Rows from block 3, named by matrix and row number. Rows with one number belong to one channel. Each number is 128 + 32 x the weight over its row's rms, rounded and kept within 0 to 255. All counts start at 0. Numbers have three digits each. After the name is the row's rms in percent of the matrix's.
# convs0: first 3x3 conv (model.blocks.3.convs.0.weight, 48x48x3x3), inputs 24-35, a 3x3 kernel for each
# convs1: second 3x3 conv (model.blocks.3.convs.1.weight, 48x48x3x3, transposed), outputs 24-35, a 3x3 kernel for each
convs0.7 094:153107158145125168100084129075139119120127204101100139158053163163052111122099117133173134196250124156107068163089125177101114159157099073106131109118126117062146159092190149079153165151109146201103114135102164151165087124133090150178108049186094121144128112106094126095128103116099139135141106148109113069100127108104129093
convs1.7 102:131119167140182153134164109146134123096136177107078125126138123147114135127156103089128166088140182097141121152136107137118165131111148146099111188117143186133121137149137116214148068132109126099087156100214177035150122036074179151161227130104119122196122124125115126174131170120130115135132114100154135135089102108123142162
convs0.8 096:126095153107110104153157153115099181096129105123165168185118109143102120095064158213131049097098133083153117126185131131158094114049122196158101144077107072114119121128074107096145113089186083165130113157156127141097103110111120114178110045152144161157164175092105123117196066071139048174077106150133115135157139124169126137
convs1.8 092:118110103160116100121114106114139132141132087099149109106082173117129126119150075104149158112089096087140099120161135123153169154174129145139104138131122120097119134118096120132146125090165123042135102138146185100146138160120173165041066172152115107149116095129104079128154169172080141147136236125134169144125135120117118090
convs0.9 095:145056106107106122112086096101159164084155055122120137121164116128148142060155128138095120132100101119108164160099186103075138113142178084156157118056167149092149129109138100092178156134056070113060122122129125162085127046121127095121161122105130140149121090198113137139118088130141121153126102080114121113083118147169151086
convs1.9 104:115105123128129114182214120100111102172155159169143164126124130153107202130125148126116242126111196148069140125107118079080081130127104132079095123114091124159116159119110109161176110135077127147078144084116163068088093065086122115109096136149139090146176094099133090137119188158119172120135105156095107159111038147149084080
convs0.10 100:118120150128197108136086099165158115148157138101178127205143112057143120233134109095130104149078149109124158153115121134109165102138118155107149139144114125176156096173122140115148068126136177080147078209154195062194170114119137131135156098106099170137195105114130114129092135124116123140151095102072165118185116165129145154
convs1.10 098:104138153100140168129126122157148124126117136130173141116106180109103113053172099085115141108068142159129099138153124130122124130174143130147097099155107098127126133110138121144181092117104172108157136096115113160124121093196099161166079114105117120142119072119092063127158173126171117082095125113142185149095142134119128158
convs0.11 104:132115169070122094150100155095165115135154156102184126133154112151120132122116067085114140161116083123120131105147149150145095089161179126084091078115192139138125116153104080117115111166136129122055125127135123119092091107178085170157138134139131182105146108182086184109098150115114130176138086151071145102168102170102149116
convs1.11 104:107147082144164118133161133122105137125136098136108148181066133137102138129131171119118123165154147128095179125086084136124110130167101109107140125123142114099090092121070155117132125113164214097084191083095191124171149140151138125121139051157096137134142123110179122032077153126073182139129134093095085105071098125091122141
convs0.12 101:142063120137144088157157057105132111159097124169077118112196185139168088074117193087140122123102133068047141181137090090167092027189151120150078113183110162167141101106162134108150140106121100104144129117130111073185176106120116092117127061129105103119108104147127168161139132105123143071157122064110153117107118137082145086
convs1.12 106:152138155127142113153165120135177096139130103151120100094175140084129235087129183100167078136123159117150127082112095074152138081117118142108075134125071123118135134110157094122088112154135049108189175136121125106147114108143152115078089104129102146127079101135144127168194133141064118201129185132106096187103087131149149141
convs0.13 109:120120121128135094121105129131196120113091097067170090106151124103145162168163084101111106122184134112128064155159068139058093074110176143115166075108137127152157122177096130108184128136117152205117183044125027106212092136156105173129146129150161087129109108167112161149112100192069206107172154095087125129096169123173143094
convs1.13 103:142146065111120137094131114144109078092137090119112151136141099084068060058021116083075138122115066156111116071171140185134106145104119068112119115120129139173124117159118082130125139147209143146084119088140082093119093127150133163099167116105126132171088169139114140184195173115164142187148167084171086088138142132124131092
convs0.14 099:138177118156085139084163114062173096178146160099156130144137148123112114132146182155104114161171112148057109182084125096131147084164175084148138114094190099140166109113136079164134150126094180111147179047095131154094118129126078134105138166154131152162061137102096146129132142132162119140124197173113136111115135156127130046
convs1.14 103:168131136111130127085093113138140118123106129124138140115167147080217124202122106102147111095156157093163149175139105158132138145129164155146137142082146160111150120088118144123210120114068080174129099145182166092141137123151100190142127113134194160105168185085168171161078126146109163110114208081151149141092126134120115115
convs0.15 097:102133076136130085145169107109158139162092124091106114090172115151162116152086091136093106158097133129115096124143136140075142083064152128143187075149163146140113115171077096171056119140064147121111130122131100150105132129069153103129144157135121121130114151168165105138118143179109112117135098160111163142120110168147052137
convs1.15 099:159093083133090063127098098166076125184149139124110116081107181102161158127108130098183166146123125090051088109104114154160144147077117154109132164141165111152137178040143141149168164114111049100183165101157166143178104162145156137182193174113131125151124121111158135146097113094101144172146145164120089124100158144104088154
convs0.16 104:126177123175147145090119105163124103099118096133145118118118117090116125119149117141157132200111103091105182120154180159128145125112111123122140129109080104098109114146180121162145053151121150078152093106167156163080094165134153132148102065152129141199115174096115082140108164112142073069093090119114122135134152126161153115
convs1.16 103:118180139098112139135118127110092091085104129137161096189197103114129102149154088073050138107166176149153156107113141098085121091093151081129185141131134166196178110158180149144154139146075115145142202130162134135147184131142151202189114099139109095107123142073158159146137119090139097120113163193115083155117107133119143137
convs0.17 100:103146123163125119101098158154122108126147073153149108085059151130112119076192074121065158192124104147090093132129130199093175127143092087109148135123182124091173188176165074192134092136162161078128126128097117205104097107154095092121078102162171099146186108120102175158088165103102086114072148110159117142171120109085129125
convs1.17 097:116142070147113115138106085131125162177121142087118119111083134118117094163171106142140160074126143173124187139115160158123189138131127139138159126151121163184155052141203201170185110127119118087086092111145127137174058118093171111158135159050118122083165098117157144141092103175072148092127089116182167096145138105101116128
convs0.18 093:173127107124098103140143120155133178116131120150086094113154131142154147136072173167202123122141183146145091127141127091088124155176165117131106125142140065123054144117128109137160115131106149143105143133091133092128094080092130173116140143090189144114169109124165127171131165129072111126125131100159198134145127089099146138
convs1.18 095:066108131125144116158167189130054097078062024092128118143163124202165117149166144061090151096137120128188158177117117108058122189165174103125176138136114117136113112042011149098152060098126126130091100132071107157114103180159078132173125137120119147196123101100094109074120168139103149158106092134078109099195143077160121139
convs0.19 115:089165130107196075142105125160103168102092128135156108131105149122137154118125143168091139163032171144158072125145121120120171139104125055128145108131085097109173102171083134135164103138094125060178144152092104111139069171091161187078130102095127116099109121144175124151122132140117145094109126121098089171125136155148126072
convs1.19 112:136128113117119104153138138135121153153122130145165098074162107112171134123124190139104089119075111145081174166156152150155163124164137187137101157166107097127144095133190102134169175132197125183131149107112095155138146146164127146133067134108166124133143072124170149141099123093140070125123110102139145101125149129129158136
convs0.20 097:092130147084125104121120146097148117147159129088114110188081095181180104120144140156161098190155116130049146167088105179197108114125099102115149112098079113149141142127077146136143082104119106103159138120087118124150164110094132121137081103140144168114175169180107124091102147146133116180094120103105138106173106168196126113
convs1.20 088:170169162174122101137184196097100101137095113174189184115131104164076058182134091167156141168122190109073135116131124184145114185154143155150115147122175073106133150123104148172125177124111056055127159074186191146148166113234161168126085154127047115111145116119082142102135158154154136153112134169130075113096147108059107148
convs0.21 103:115135171097111178114074106166052081221166133147167065094145153142086125123136068106120119098081178122136141144132171098119161082119112139164127115127187100090140111152150132145076113118118123054165165094080152158103081117113110133135083144139113123103087069143134133132074152138161134081183129134133170126094110155208135151
convs1.21 105:188110116154199187114167189120117112207136080143154077099070135145133170147124158130166122154114132103101134126143105151134157148143145102122162187143154152149093170122127191148161102115155099121067182154107142159103094117136150142161137195129161121150151126086168124131127149124179125111113153118120099101128148081142136112
convs0.22 094:154147129138126196155127093125123117122135099135126186118135108152136158087133128150181155142175091137117083108147139163119081127184088146127115150139125081084142126146109186165167128149164125163116155083109157127078167136170114097068161155179134096120136102151148154113128084118087109175135131090144125079118089049145162140
convs1.22 094:189171065135123099112138099077137097154115133123055082162107125112131134124120114136146118073168104076138063166112159115136145157153102129099137147139119159107147181156174072098122084095178167126136152109134119116098117167165116119130138198172169143136139122133127122086086140153129132158090066124128113096141159130182182104
convs0.23 099:149083136130148139144167095114158173058126192066107140097186187113189191092131174101140123172141143134142120178155095081152103101155161116113050112161121126118130090160113161187108117159139157144124147104182098135154122120078133143168129116123137112132117081110141108161107138115155170106126161150129092100155101049155144098
convs1.23 099:138117144148147125134172160114146129112131131139099132126167129153111153112099151139104151144146190152106107103195134131123091134109102123106146112121095147152098173150161179111029114119136086133172107189149139124130178193165112125125076072079129149145127137128130096126153104102108121123165149116097081130110115083129122137
convs0.24 092:163178154125102140152166079115106085113093111182084142135160122112171138097201170106150113102034115102074086128178171113119111068145133122176167081099162183133118113148127174120139138114108089088147119057122096119156092172089181089103117133146155079156140152144129108151140097135171152080183088148101113154125122128181151069
convs1.24 099:109124106123153164125142108190133112116144135104119059123083199100108115160099104155088138138127191041125198133098134084110101098142115078075149111111132157118093088071121139126121165090121149071111138061064151160091088164100166128191089195085214143162168131175136101176073090097171153062080138124143118165153118123133163140
convs0.25 105:139134121059097198088101153133130170155136122087160147127126129062159136160142111153175055153104141088104113144127106152129174129122107111134144134122162098104096150127086178120105101141145114146141148050166175141097079097149128118119157106082105088159134144133150164092079107150155113159165090132134113113148138133159163093
convs1.25 107:130068089125138125124058130159139200180161145067119139079094140117148138188149130168109090087102108162227118150175211175101169122173110140182180090133175137130131154097122101110121102121115105135157170058151142098135084121093134173147135157107066101133123107191118121128078176121146134131146087101091144135108091135133149155
convs0.26 110:121109152104041115059087127121142152098102181129099149153124097108162199122153180116101156183136090119162138157185121094137096052184123077126049099165115166152090150167171113142124123198074136118116089124129156122108155062141155110126115102125097107113120120138139150144158069121183164116112180115116028153133134077106174132
convs1.26 098:150112066112164171113128099131205110108180147102111097140094091134162132192189129183156135101098123107118135148148091158099068123174121116174126140122138146137148127118195115123171106099108160128139095130119109152166201149158157171228159074089132139114143119124154173122104120176120098164123160169123107160127122131117180131
convs0.27 111:082096158170156089137155114129225107143076124177144098196076153209155096042133180182092093164111118133085132094112182094112140125109147166146157108113156130113107066130122113120126183101082174156140031178148116090098154137149068127132189110174114127119133151140163140114138152101115103131122097137129135125111138157124164122
convs1.27 107:125160153132161169064134111138134110133142121161089101146074183104152197080174112104136122147083109151114151144114144109094133117121095118152164187154088172078113068143074119100143091091190138117147181152136152163141163087150062132174122185142098154141162102125106135150141117159127068052113136134113126110122180126142195120
convs0.28 109:098101116127182160114143142137149196104071045169175129154073100135139129144139112057113085159131121134121175126128110106101173143101082080110117110131080117147133095072094183156124031159167135116116122162111125119143138096151132104090136159126146094139110117149175145147138106089142161194097059109133115095177184133150096104
convs1.28 094:137126152114128161117147142161096129163158139094125152124152175148090117135159108083141158103127174108165160105097124139096119104116157096123126136162104142182157159163142193203135155189179121142100096159158175091130158117110107109087159132098128126147081084140139116096103157109150135112119116121120157106145108091064128133
convs0.29 097:145112151122108118134085114159153137151164148113112129110181174157198094175094078091171158072178157087135142096091136124118113140106204147110092185130068176159105153101147165070167141106120069102152099134130036144133115089154153101118130080118116123183161168154111158150184099127129116099137150081113073103132150137079127103
convs1.29 086:094083180116089121121157124150105149114138118115146093137043135192098150188093115111082076167081139062048171139075151188121156151097119146117093094099103096103091138163049165235169179177145143053114109082117079107155153089140169158099160166130097190135103147107136118107137146113113138085080150089117077079110094115157123167
convs0.30 103:072155153126151115103134169102091156126149116121139140168081141076121153136197094114136110151144097163149093137157073115143120105127146121168110092096115092141147124125121152101198118132164086139075146192060159079171091110090142189120121100179111128111152094126139166138147110093126107125121163114129120094156133127137176091
convs1.30 104:149132130119149122135105115093165150091138111129140100109131127173158127079136142126171119167101074110082137155146094118121145161127156089167103073104120110172134144109106114101115080153157135200108134103127084126115140098109080156176047029131137125110120132137189186155095083106141117100147091106116139146126140115151132128
convs0.31 097:174114089140117109133134106065086105140134138128085115152110184146111108082188113131113104167188083113175102173087141111155120082134120126140188089121107134118156163131180133148133144130117105160075144120173161104119091075133148151161122100151198141122089140163124084151117151150147102121127094148073189181098150172117126091
convs1.31 102:140109165102126119079105095144157168148127138080066132097104151210176130101143104123158097084194159097139082141073115122123100157154170126116137086112134104140123069105109108172145167137130118196147084123188060083143132057119165120111039101121141143134122168120188120145071121153094118074100153133200179173119158166108094092
convs0.32 099:184127135140188073113087120106157173139052166167128091136106116136139134167121152118108142171102062099157183125073205157149067129162140082149135156077123145187084110165169142109092150097111181162099114167145144088086130153141130078131077156116143130094132140159122135148120106113084120123138128066144110143112134090125126163
convs1.32 102:115115157144113168107157134128132109160174082094106145082140147139087120117088175106190178155175134134128161118175097138095130150123176144154129095149110133114146163105073071100163132177215120117135174156183089136152062169116082103205150084079160153136119088149100119096161123129133095098119088117112194144137087170109174138
convs0.33 099:151099092212110052160145113120104182170140159166111116165145119116171127081145107132160083097113112145137201133164133071056109112112106179058087160098085156129142148133126115125091081136064137163107123159147104066136141130146090125161106120133122094127108084126056110132103131156095152097130141133105117143143110162137102166
convs1.33 099:094132197095140119079130160143164141138228187100160154099080126165104144135159142142116113151090129238145094166148146102111098136124171150139124162215105131210153186118156174122098136164157114171145179150195149147146059100140178155120150139143134142153147127168122143180155093062117134120101124139085150124096146108134121161
convs0.34 098:160139103143148193150183141149166123087116063142135096142097122196166066208191120110178140093170131168131139159134178127182146159106107162110111142113158133147124111122075098051132103112117160164148125107117112095158154156173120096131166107118106152144131115071107137121116095187167169115162122061147111057168123149135155168
convs1.34 101:141107090078119079047096124160141144123098092140126098150067166123118141169135117105145123099148143131185106131094142127154150106134119126161122192126125106113152079093082095144155160102165142147118082109142106054109163172098090096159090139086172108127163115114132214148169155091137114178140120077140132092194121136168141095
convs0.35 102:103109055171184140134136105134132136164145162101077087092163159101122119132118128118172127055129143078094150088130084120142193175085090134142194106114161178134107155158114143156128114128099096075144132115106119128074148152171119142168111132122159152197121156146091127106151157115145187112072087142135175120136137128098144134
convs1.35 100:142151140171171143155179076073124133171145129142149109196143069140059080113139102138119173155105096126143137114110128112088088147140129117167102087089107155076112115170148127064141063063129087141151081086092118123182176157039183108111133187150157119099078109087118114094159121149083123121161126135139083106135152123119095077